From a checkpoint of a small audio captioner: encoder moe top_k.
Rows from expert 3 of block 3 of the audio encoder, named by matrix and row number. Rows with one number belong to one neuron. Each number is 500 + 40 x the weight over the matrix's rms, rounded and kept within 0 to 999. All counts start at 0. Numbers have three digits each.
# up: expert up (encoder.blocks.3.mlp.up, 8x192x384), inputs 0-95
# down: expert down (encoder.blocks.3.mlp.down, 8x384x192, transposed), outputs 0-95
up.5:468501439510494488455515542480428494537505478489498577392499488457634511458508523423555586556512583520474486545513485486505514516459537533508538483476488542426477524493524467440529534579482461516515567495512413525471584529463474486536519584503463461510463533510499589589398497553518479473
down.5:434514552557533529527553511508417465522504496516430421502500560505532552504455492534434524495471501510484505509436427556544520451546493517467515534587467489533437509462483462431559476483534493549510422474556570441579497461495503424451520462460523508459491495503532507521520493555461536562
up.6:504487454493530556490491553504488514517420554499473453553421475429560494471465580493519489523459519539520502423511511558618484504463562502538543507507424551488513444478452563518473502508485479417467470414448546521517547483519505505492476525522475557495495536609507438459498468486476515485
down.6:585449432474547562504548523465437544541532442467501525475530476513497501503522497503531493560512560528455472457526432605566527475478493598539554507550492518431545438552554488507515407475543515485524469487562467451508521410481490526448464390495484497577365540554590525461429517468491468475
up.7:476542476494566545485510536477413506532533480439503456495503449500543471466538547459530466451493594541503550499516462499428488552497463472520531474470496558410560530477536505472422561519546530512436560572551472540499450453506458490423464447566502509503475535537530486572467443525474505449
down.7:429495561499512487530475524479454547482470432495581550508483460575407441441433536585538500538489462430524477515538542526535505474433576518470560457503442547526478539529553526501499581469509428462510479487477510448436536543451502587468456473477456521517444528537564584488442518453475478432
up.8:427509420456463525448454585527482550493519480443515539486531549409452425471587480522520457491429540517570457509578547519502474449455463593491591564440513434573556509527445525512537511581467570437437521536504507478437488527535571463477526456523502457549511447541575517436568379538522431497
down.8:501527451493495450443474456497462485457548485479494505494538442407497450439489514465563545498529481511541652460559555418482474489567491504483521541537536524531492515460499504473531554470535488486450494527555507440457465500629556443463472459503380546524524442424498558446571471506444467653
up.9:496475527526452524536468474469492473476584428483534457516465450505503466452466490480545521493468433511469583440462527485479487448490549534529466555437490459479550497430517468508583498495462556553461556513502446487542494449499509552518469522514506534509510490495552530454506489477503499476
down.9:483483501598468500485480528384488474512575448502543460491498489508480486529464477496491546507503529554532521524493478490508448508493455534559443474492480570553433476532502439491478459511463504497488473447534498461481440551539512556550514489516544561576491546471511513511536524483500483463
up.10:472519533528505501415490482454465523509526468473449511529538526526484528455487562461476590528493470487549478488533518499513559521489513443519466507476549503531468438488508464476370519497484574532529547480525483498507561500460457479470451448473490502505496515470508548485442507482515491475
down.10:517486501518530494455529510495447442544420538450509463476490459503413517520476457453543477548485573496508505559496438575566446529485538563445523490507526530460551521505574460527487530424475474474533437499483457479517503541463560480516489558463503440516488471506525515565433512493559490487
up.11:561529507504506533477474427539530446494535561538495464469493615490482406485534488445489490529491501501535472527463429449444539545515497456516529470486523405478549476539467501479449473511515508553465383510505528466538539461500543538449570512420475479460457428582456502492532530498458493534
down.11:537475542499511452470563421537571583472511558480531437499464517506428503537481485546403514471544529495542505536503480538547529413454523438524498491547424513443474533487497513502599489512545502521500558460562485481447492488473393486511530526494470526488527584504528465485507512465488545472
up.12:498539494446500480465488541500522508485458507504464524497472454490503502516504471554534528574511522508466495528427497486485451462497536541543540475460446512555499462518493490504544465493532412513445396490508552478544526543464470483546526487485447547503515450463429413513513492490497504432
down.12:575466521556516463466518459523554516514532486505517505483500534490520493445491534500555492533513434444514453555546480565479489475518517553490510576468519446537485500488507464451503501510481516525456569530470473442515517575458453511482503485402439560514470546569500533500484488516537461483
up.13:512489468532483522516531503478556507521494456498502430494511484467507518513525506480441542506513444488524537556446464464609520558503485482458491509426551475455480478523512480514452518469504454506451554510551534464526420521474524512501518469512493532485499465481515518469472547545505482518
down.13:563515455527530441493513466384488536466526551514453497508464462485489456463507480552500501555498503551522485491500545479511493435498489519498510496470525519508502538528516459484492517422519423486465517449440499506494473508497516478531500450550468455519521413474565497476472559463518448516
up.14:500444410429468527492486518504487541464544446471537476510471491533502490485512502562519476479512485476517531490451516480496488512467505524520469499577510553537483518572454503529454520500515464547485473541505538465548547481494463455512402484533412559485480454573502512489479491436481483417
down.14:494465497502523464507546494447521479519479591505528528506559502483481553546523514467568421472503498524472442474504514604557555499501483506476515561539481473471496440505486509528460546560463435450475564518445480507456455437560494472522470415437572488454490539505526429565457477532432500482
up.15:563470473527515517519523499574459493540422459504495527535511513525472377532523489416495545474499491464523494510532577457501479496504506555479583562475528478466462474425527528429487524484484435467479538444476490589517508518488517527585471463462516414477493449536466508492463480528502483533
down.15:425503519485555513455535533521503511528531530545495467481461530437529550485474449488492421493395570546472498503482502463455515501459484509537526503531425525484470548571487524536531485513525456475517516529497456464510553505576526450509569535473441438521500485516507469495431432548394511546
up.16:500448587445470554509566476476473512525527510435444467528516506460513504530476506518528512512515559498479513558480452567488534519501548478482478547543520478524482477434542474450495435563506524464478479506566520503531526474421535471487476456524521520501544592547492594472509488539473484501
down.16:473511491503493500496527528519511536554547464517475448503580482479527558497537557441486462447517479448550481470465434529489497514492488425515458497513527543501498558503482454487502530545523493394457503541554539488493476451474510517514526529538561513493551516433557491442530509559471477429
up.17:510503492431443458461517511445584473547467527512476525443512416396467404446467497553449501484536448464532515543437431522483502442447498532485500466548443520491445513522484512484428533516501505559479456539525559502530519424482470479504550498481474446527486510487489445549484497519521525445
down.17:470493507479474564470465553476469507433536526512473413478578509539588506492514520397415500512486490515481531508402515507533514520425464481444573469532568504534513460488530488496437468549538528441558514513478524507464478539459544464543531447501538563530507544497524510532507425554500465506
up.18:452532451551475444503495465434567544478486491525564528523446528429489496490532543464514565490458497514434503489504575506446521553453544551532557458503516539484448514551492512497485525469450498496513531450557514469500453535524453468475540515511475493503493421511484502453517514586515529462
down.18:486511430504512512435476452457484459544462478474529491502472593544464477466538541577546491500556535462552567506490522492482518434478464448451511544467516544563549485618533478514493517438484460491590493517506511486541574481536482502502505493476454438513498515435438514500560469576463493558
up.19:538490451444465518520440473536468537540496554497498448470464495580468543548513500538521426490459518560491480436578497565588534534530452513454507464501571531478430499552459493430495494502483487510464515529427562525479444495541478526472487527487520538451487477494528456509498556501491523506
down.19:538472582542496535567573441480493506539485491491464427455509530546473499489500539515502445469560521506562481502471424598489501584539513449476521473477569485519470514472541497488440565480495558511434481549489461494527502513457476485481497479487464510575483482419448492565563457564473479502
up.20:483521445515471488461481554443508460466479517513447501490468544501506485523539504500515484439481437493494489505483516456469500506482481481443520489528517497525454505483477503480464498493565539490484512514531470535524541538494519507467472551488465484496482501533491475468498496545472474510
down.20:509483495491583528525489494487460527513486501548523527541496524489511518537515515551429494464486469544524503532458499530518506520557519496477494511487491479472513490480496521532524532487466457492454515511511527512512487498497467538501522502508549544527436512529470510449494518518521539529
up.21:515504485511582521479484527449481491468476465501464515468454471486467519481468589503521523514530515446507494494523552502450424530487499520527564548516529514594478473478432483469484504512521533471533498423543515492482532469485544456529504509584459487538561472564496475576483467499491496451
down.21:454444515554504491543571511500425550545585474443455396518483539460482443534403441466566507472527427559542446449476551533491477533481478479496520486454496453559535522524478535497505479438462480465508479509577460508488479472508449491481482507465482452437471499522510414488450491518561576520
up.22:508474583493490495500512498562446507492543542452589547464547488547520456504512507565506451538491494507460474507490466509494500436469519510477510487478481451489428511482476494485570490518513475516546507487493500577481530529559454501502530518507517471580501505551467495526500483488508482469
down.22:480509445481506535447503531532487457513499416508570429482507494506488534526526508494441526507512507506467515468439466522488478540501530502461449456526529428500509473485504483510518534518483482528465525571487539507477477511488530440523525474501507480497466501509477481543481489477526478550
up.23:483506546447476509434459475484502528443528557505543512473507512577519536476517536512528472459576405506443432447530517507550536478544472465475435501538519440491534491556436464554448480482534513459496499406454507516561521561454547514585533497471462507451451474503472432466526493525491435463
down.23:560480501493529544511442544588485490518462524542494544502503503530465488476463531559544495488566457478437537518485505458479502470434493469519468559520413521448522458401454511428458494446531438484489559524482472487498481527504521500561511503556475521507453510545540483555558510522428623528
up.24:498509492515520502521486551494506452489511562514501462516516578539548518452485477586480482515454459536464573520534479483447511455482528484465551549552466506564506446478435387473557490463471542578511578428448560485603547489585491503509489416476460492509511565576467515453433438503494496593
down.24:516491462465594437490516474401475470432519511462520532509542518490470525560548502480503469434552473495476531540512496497523526507570481457542434502438515457560522533494545504550511512595522525480460508456525392490508494509507452530429500532518622498468476516501477524525527459472528622533
up.25:546474542518538524489506475519470445471508510552576472441508531501399534455554504556576496438453527530509529516454518566570494515456524455492468522497465518500492496537575448469494515499610461557471464472538475555570526579489462458504564485384567483507490472565440500433527500509427450456
down.25:479532491544533493443560510518521513456490450560568434439521518466483509520444451471510440495522514506474453544585492493472442501536534505594557535548544491469427542520431501501527527522508494527475503471455520552505500524525512507481538531471440533522536464485465420435462546533479469509
up.26:526532524501549436492492455528544510532469469536520415523527516543511532547521455577455565483517534511560543555449516435484503499515526511461525539473526492512452521559496489486521449529541620491536503545554474512435400562500529509524485465473513511557529463498478483509484539491568515446
down.26:530535470476529525474486448439488497497463497349507566495453443489500521471419492445509498466465509510592501524434542450457448512550565465538461550521487448479545459456499472534509494426506453505559486563523498488561502508520467481457483466510476508498475580566489463472454491522538516458
up.27:477495487465495486508392559552528558553432449526500529458514487519580439549473454455481481494555495445566488549546559477587438459456538471467511517523557508453467393541521449515482552470510491460497434449435458517579550502499480502489575480499541553494422507543508513479483557499513491455
down.27:491505526516505469601474458514565467472554481493537504518529516546491509450566524499577532516492578533507493478525536474491491507556501451475552443523475478515525472430488453487497508488524465535475550487529561475495437462510533571516472480476520550511502481511507463470542451484489484518
up.28:538467437511433464542592472539527508527501501487527522419466492451495546537460598491534506523497464505504533478489462455533569475481527465525487561494539525498422555534509544465468555544485582501503527506409528470481588509544501523527471558472514516556553505429467453511508504497427548522
down.28:459496622594455485442502496520495457470436575498570519540574556529484474558494485524505492527477515561483530545525463470503475486507487532514466518530450376489531471502514560475491501552460475509588545534431515500499510416541434396569545440492516537546496475586543520499471450488533500533
up.29:430538473479472479507550491513546481465452534505514468530468567526557490500516463535498463503552474506556523501535511472560552507530459380532540469381436497524514562534459504470513464486450502576489505529508544428536426577475476521519549411531504556462498504459409471470506545400539549565
down.29:546513447468471464542522504509591442487458513478452528509441575507551531493490598496506418450469522462530564446497525449430552461492562457531490441626515459437493496493522457576478486543512467618506438452497502429497492539494463574486508562467519488479475556439413469534535489562460498491
up.30:504511470515529502555410492540538530547479461457425451543468490529442421561530523525571541491420576537543489505476424522486510506495456546486479452415536525506445442494559493428470452517501478616505495483489494529545534460576528509440506481509453488510500513456585511522494525495468472490
down.30:425543506499491516493472559455482532475463547544567552544456531457522514554501467525504418476540506460494471502415501469528559524411529390447534512481525555544490567521516472500539584577472493492527525474491506502521509460440499530542537470516621541542568510494505515477518492493456547508
up.31:371571432585459490583515549499482513476514564504503443514527510555516401450488535573538492527481520503559507505582456458487529545476510500585485532429584488467485524559442490488501418539489533508454524507559509578492531532556572452547565506531486516490521473470442522476455512437489489468
down.31:534530515394533481501499477513559460474516510530488475499515443456465542536486540483431489500514459509573484505531534468481413508536487530577448487563455519545599438555526563496543563448428515539441517516467498463510471519494500528529540553477434463455496503518523451498464491464515453554
up.32:496528496557454440560592534513471459497519469555513509476478514554441512522565513577520500509462555443460491517515526484418508469505494545456458521576481520454501532504471528472475504484517448500455509539430458480492439475460532586517499493538489468463520519446530512491569521485501565493
down.32:507501493526509523528522513526521542458420465455439521479485533513522464527491559487502519521504521491519462432509470490474499515502548544472472499420531409497526438523470523519528532534486557453517580489491542511471500479547493504541470515520555438487475401556469437445477496411556518477
up.33:472505394479494489528489502506493513496528526508429479549455565508540501510524530491452495494421555523452449577525555460489505532562502553496448467445552513585546512418460476495373496507503418555495460494506443462512538464510535504485477479558496486541494511437529505462454545477495515544
down.33:454477470473509533571485494510535608496432535532464493546539479559416508514471542506551522539459468483488488529551519511444518446483498526527544510514456579520524478509472517469482540471490540476527445421492511476491479423487501552509434502500470497522559448513477520547496522455460603530
up.34:474519560449451516453496493453482443550506502543467446482447486461545526500459501465536516548502542467473503527487467527442555469435513436543480553462569516523466501571516472540479507508479463571504529471473495506519516515511532487529467490493477511445489438409501556446544464418465497455
down.34:577503482510388467522504484421504506491462508552504521424517504518397484481451543534474465501521489470525515462497445509529547415522529469473525463494504569491498461474501468496461469487462459484428538467471471505461509456481542533517473590515495500543471512450478507480568494556511469568
up.35:526523484498534554516506512552417495524523467528507534511404564383469509525520410540444541500527511444526542516455461499454508401536456556549466519497427505587533549551616534422518496462487552474537545478495484435479478514526496501551422501435500436534451560509536524505532458520423426571
down.35:597494407425519478417424415444433505479538489442446531496423448557585531542481536500481527491402528589490564537520566476439462527534497526573594531433488503508548468553535440515573463566395449565465472567518465499490527437514511461492548518472439438455535513612540519504495569417410506469
up.36:498449488490537614482445512521479518435535468435487533536501457436571452440472465493515508481483531526514545507561501549524527491408580545495570483503500540499496465485506481477476547481484474495545469447557551477572506548528481530427499501521555475539560514507518496480477421518533484544
down.36:501511534527579501556515508453504547609545509536442495515544504523497482460510518534547465520471513574429516474470543492588517479489537418561450502572515512430518525456484437479482488498476490526519490434412507454440544480481462500452468524529468567477494499571493533465505523480532480477
up.37:528467488515433532507509505437468561520519515524499485505619587582496457433449495473495534468496522489543519504510558474421547517420495535520543537552560500501479484498470494497516521459514497554550519476494512548493464477527513481466501498552474535532493469502538466502465481435527523500
down.37:491456563484544515549494477454407467456502529527485454514540505507510593529494448559545458513542491443485465477598546559494519516517542457535517407426527454492527451460509555492492485484513506428508484500510430470465525463541468526433422502515497450439522473445476505486483550501548449532